Rows from block 10 of a small self-supervised image encoder, named by matrix and row number. Rows with one number belong to one neuron. Each number is 128 + 24 x the weight over its row's rms, rounded and kept within 0 to 255. All counts start at 0. Numbers have three digits each.
After each neuron's rows are labels from the 100 images, of 14976, where the neuron reaches its highest value: "patch colour" is the nearest of a few named colours to the mean colour under the peak; "place" is the part of the image that holds the peak. Only what is clearly more common there than usual is listed. The data: histories of elementary cellular automata, time running down. In brackets: how many of the 100, against the usual share in percent.
# fc1: MLP up (model.blocks.10.mlp.fc1.weight, 1152x384), inputs 192-383
# fc2: MLP down (model.blocks.10.mlp.fc2.weight, 384x1152, transposed), outputs 192-383

fc1.0:114146098088144145146123124128140117130170134136110149119118104081131147140145129146143114131117158117117126112099173128135083102125120118117064138137098116136124102136145181124151083135126115135132149102126140148103188149103142122129142081120099145125122088143106150130146137150119116124156145150131147094122075144088130114150131161146127119122132158173180143146102122136133114123119113145114102132130123153170161133138100144229114123134039101172157116164131177106107193129151110134124120119095134132088103137091135140121140125101189132134127130147146120117150101121140161092
fc2.0:097117146142093115138133115125117109123104103125145091163116124132110150125091132155171118140131098133094136152126111102127137105120148157102125126111117150137143134115107140108095125117144157126132174140143127118175140163108111134101131135133102096127105151131187138127106143125128106136132111129093108177123155128111134145093116152103143134094135119095135116053103198138115150136113124170145084094136104127120126083147160180132161155129118088172092128086122148129085134095110127118150163118119176067132132113142114122146129092185145098133136144122159117174117142175076116138
patch colour: black (47 vs 16.6)
place: top left (31 vs 11.1)

fc1.258:111124080095127124191134112135116130088104104134084120168133141094104120129133135135113158084034147099125166145154103104116130126142129149127138119109133164111136108131152117132162091136148160155096150147158062117149126097057142117156114107101144138154131131110140140110124108104125118094112081151097111128140163165095096132090131174130127130134135117145082117133135124098143151127143144193149102111123132119134124125126155095054143090103143132116125149136156156121115160129136149148131123124163139124139128161142130103148132139144083137107130101130100129104133151148123099068
fc2.258:094119119138118099146133147107127151110062125144097117125107135127116130117123115109106136129137126140145127121125093094115169137134124131136196119132162130107135204137110060148182178126076124144164130163121119100127103080156145137126118160165141138100150146133122117142143123144151147167125116142161157122129134130163122171142109100108109111134139149126140101149140114099139098112136119092119144151135163164151105162150155097101110116121187185073134136122105079122179082122140149132120133125123119166131116134106117110134113133106100186132116104127125098119155141096117108152
patch colour: white (26 vs 4.9)
place: bottom centre (28 vs 11.1); bottom left (28 vs 11.1)

fc1.501:120120065124136111167155132153103126101113125134083113156149145113126122144145136122125165064040148130100131139134127146148104124118106150121123140095124156114105089135152135126147125154165133139090165121163091148154131136102143118141101114130098175138125115123143107119133105134154130067128084133100137116138174180093111117101149215139131166128146143138067119114098135107154146122142144138159147096146136129132117121134142086060142082113107121098147128152140162119117147127115115149140099122152110129132117152123134098132136101125118115111127129106136103105152147133125095070
fc2.501:110107113155128103146126145113115140119064143132106118104118136120113124132113098112107134158183127127149109146126095089068194127131149159132151139124160138119136206150095061115165162111088130150142141139105106116119108093166126139133128127119136086115146125117163123162117128154173154195137140112150139124115129121161139150155120087081127099129113129107146088148148139098117100113154128128136114157136163171110099150135132106102130134130161156132151153126099087139190094119122101158138128139124125094133144148136134131127100145115122209112135080142116098113134127102134142141
patch colour: black (55 vs 16.6)
place: bottom centre (28 vs 11.1)

fc1.496:109117057098127115173145120136112125092081133143088110158153143085108127135149119134106147103048146095109150146147112119113110114140121137132168143118120162121121099134134113131172102141147146160097159140157075137153139116065149121146101101080138144155101123106133142118128115122132122072139089162099126128144167155099093130104126201139125136131146132140076104128121129121148147125150136182154135115124138120098121112133170095053165089111141129120127154124157165135106161138131146150123121129183131108132124162138132109140134128130101130106126117134108111102140167146119099067
fc2.496:079127122140124102155139148119127151113075115126103119132096135111118125113122111124105133138132120142144134128123103091104183136135117149137176127133157132115141209127120051141175184131083136150160135151120116108125107074143140124126133160170151118103155136141146126133139116155164152177119115143140150119120130133163134157142118094108114118132124129131147107139130123094129094103135124107120134143129150166146083152134157103099110119114179164087128131117103093132183087115136133148116132122114112158129121131122115112133108145113108196130124095130126077119164145105124113152
patch colour: white (29 vs 4.9)
place: bottom centre (33 vs 11.1)

fc1.13:151106157096183118138152110076156168097131134143111108148125122117122144091147141137141118127149140096139132124142146149109121100111109183131111132109113147101153099076092139130130089129113140096102136122137094142142138162092094146145121145141124114128130111066116135106130130135113134132118111115145139150115137122113137163139105102109128105107147115157175132129097143088162121074101086126114130143136167117146182108109137115160112113109065102176122124085167168094113115122113154133078092106127136132137157103117135127160158093125133142149157139110102155104104172111120138143
fc2.13:118155129126090174122130099163136154119175095151160129128168139116125150119105107102128102132086131149122139120142149093161109147153138095141122116127150114154070091122161135117120086141148144114147090143116135089119140115142150160149154110100097178115102125152090161139148075088119145128145153139125124102125139127136098110153130160122106156147118112097157146119154138146120124136133133141120128148122071092125120089104120128175141118129104120133120111116129150138120154152178113119162173099139167140132066116094099097113101146145173115109123095123115127116106105162127130073
patch colour: black (38 vs 16.6)
place: top centre (28 vs 11.1)

fc1.579:117123081096113124207151104141121114078101118137093124180149157083122132149131122124108144082021129108121144135141110110095113138152134143126155134101125168129135105138151119122139120150159147158092152142146064134150125081082146113156102110056127142164102117138134127128135107122136132055145070164099134142118184178090109141089132169124135133117134114136095118127117132108122138117130142182161112105133137125109116119120162086058144087108144124120134150146157162120128162136140133152141109122149132134143111164141130110145142126128097128093110120132115119100133151152122103104
fc2.579:090117113145133105138136158110132146112073127123092106119107143129130123121122100101111140132151127140140123133138093112097181136130112150142173120118163121103125200137113075138184169112079122138172129163119125113120123085142137131134130147180133118101148149120143114150130117163146145181130121120152157114128115121157138141152120103099109119153143141122140106144137118097128096108145128091117128167126156157146096160142147104098108109131170173090137126120098077135191096120136134121129132141121123142133121139124124115140104147106109202141134095126125100120148136098120104132
patch colour: white (26 vs 4.9)
place: bottom centre (28 vs 11.1)

fc1.534:105128081101131119198140132123114125087107110144087117174139153102116111124139129126113152106032125089108157147142109115123114127143129156122147115101126159128136092127133120138176087135153150152096154155155080134153116108059141121151111105109144138159125133114132137100125112126133127088129088154106116126137177160106107139098125168131117136128142125147090123133122132098135146132139141189148119110137138103114112118136160085038148077093143134122138142135158164123109168127148156147124104116172121123147120159140127106136122136144098139108124103124116110118135157155119108068
fc2.534:092113126133117099149129134114127154107064120137111118114113136123119128104122116101106128129144134148139131128130090094105177140138124133141191122131166124100125206136114058150175179128084117139165132159115112101133108081157135125117125156163139132105149141136131125135137110148152142165120111161142152120134126134165116156144111088107111118134138140128133099156149113102147103104135118088117139136131156165155104161147161104107113120119180180069127131131112076127173088115140141145119144132119119174129121142117114115138111140098113186125112100121116093112153139097121106147
patch colour: white (29 vs 4.9)
place: bottom centre (29 vs 11.1)

fc1.340:122133115090130116107130109133082119099103132118074098178142141121155086147148130142110149101112126132135109154137144122118114122111102138115121117094107149137114089132149094127135137112176155132115137114164107156120124115095169122151095112122108130132138129144135087115138116159131123037129061169125147129130181159086127142117115172129119096132150087109115135130123168113129149110128131160156181075136179127095128122151128110098133089127127121104122127120166130125130128153107112145127126091189126137143125127110128096125106102107145139132141122113114131127136153116097090089
fc2.340:102086108139169105181129154117164163110108130105114124090090138102115139120123113091115157134169122132120117149102103141102167137156136158150118137123172098070092180139118087135148130150075118148141131136131117112135140107139147114117136152140145070121141124133150133148125154145144167200136145091142131091128125115121153142148117073102115146126129139132158095158124112150123090102151120140119100168115104160124110150113106083117132129134097132118132145134088118146158137145152108130140112155119164117127129138114119145076118129084119159136135097130136100107150090126182132118
patch colour: white (43 vs 4.9)
place: centre (28 vs 11.1); bottom centre (27 vs 11.1)

fc1.665:157108122091115122089150120144124132082172132120111152129133139114114140130113136090151147116150140149121119123112169160161113108100113162126124136140114124160143119156112200136088133126148126122122141100127137128128200149084109134137134125108137109113125093133148127121129125139153108093120137114143099125113110145136164109103130117131115132122137133130156107116153155170104123154152110111116120138104105168117149123129119176154136130147034118173128111075130169133171141132118133126144103135076144105089098106150127142149138123146164059127141149126109160133104097131139131116
fc2.665:127154118139105115136122144124094094151126135128143149111151075126137104120130141144137124137090105100143146129154144168175095120130129106091087131086134099158115076113159123108131069174182153142174116167123117117120145111082118147126125099138145132147102128097113135141154113124074114107125152091112108156178106132112165130099141121122157114133115126136087177096103113119161124109124108162112138130123133127208133112127126122144126108107096137135127162154178104179077157136146109140112127114110144145143139120100117129103148128130109123142106120125111139130125165116117140103
patch colour: black (37 vs 16.6)
place: top centre (35 vs 11.1); top left (28 vs 11.1)

fc1.743:102117070096127124191144121118105119113097113129073130167133131092113123135160123136112150107039133094118158155140113119108100118146122142125148124112120173113132089127144119144171101136150143147093150139143072123151128111057151110170103109100140136163115138098129141108124113131138132089117088141100134126141162160106102131092118180131118131130152134144071104127126141117121152145140143195156115119136144123097139117136155086065161099104152130137135152116166155122102150139127147144108118122165127118130126160139133104137131132137099128111131114128115109108141139150124102092
fc2.743:085121121135124105139136143127134150107072108131104110116112135125109136109118120124097129132146118152138136134125096091111187136134126147141193124138165123113123205124111059143178178130085124152164128173119108106122094075157129139124125160162146129100141148136139124144137115139141146166127111157150147122134130125159119162150117094112109112137131138134139104144130105096137091110147122093117147141124142155153088164152159110106118128114169169073129138141106087131182087110141149141138139114116120162131129137117110116146108143104106189131126101122115085110160144097117119138
patch colour: white (27 vs 4.9)
place: bottom centre (30 vs 11.1)

fc1.149:107114058090130125180145131120113122102094111131094113171149150090110120139140120124106154110028124098119161147150102131110130120150115137127160140111126170127129101132148129133162097141147150153089162140152066128155128113062140116154094100107133128159113135116133134113119116111145128094125090163098122127138171172107110136093125177127127123131145126140077108125116132102143150134132139178159117126126134121096124113134155099065158099104146139130132152124161171129106159129145141152128124131172130119128129156161129106144122131132096141116126110138105108104138150158115105080
fc2.149:084135123136122105135129144120135149101082129135099117135107129123118128112123115126116135131134129138133140132124102085115170144142122144137192119139154131113127201127111040147176184130087120157167135158110113115117108074147129127127126160159152144115141146140142135148144116144150142168123118139143157116120123122167123153145114097108119116132130134132131092151139109103135096105147115096113142144136153158161100162145163106092120136117165159075129137130104078133194082119138148146130134120110117155123125128114120114149111149108109197125114089123131087118150139098118106148
patch colour: white (32 vs 4.9)
place: bottom centre (28 vs 11.1)

fc1.712:106124089090109116160136104129104108122108143138091107154157133088121129134143133110114132112059123142111116133134134145110089127141121123137161142119102168131125100147142094128147106147159145130112154134164094151140141113085164124156100094096093164173083114142133131115128094108146152049136095147126137116128184163093138118102132189161128135112139134125080102098104152124143147104137126151172131102141128114135129124138151102074145059120163132158142133139158205133111147145121123179151122143146118106119112138104135125138108119100126138112121129149125090103143151129130106074
fc2.712:094110112141150117146130167145128149114093107112103102107114130098141118149137093117112143146177121123123147138122090073097193124122127153152153145117152139107146191157110101118184169122102119154156131129112100118133114091157115131122114163158152092110143138128165122152119135170172147193132159116103166108138117110167141125159120087095124122145124125121150131154134143106101108101154121105131136151145151152141079148128127119098126138121161126097133127128094083140200095117116103153119131128106133123146125146139114119130109142123126226128145089122122111124141115109148125151
patch colour: black (75 vs 16.6)
place: bottom left (28 vs 11.1)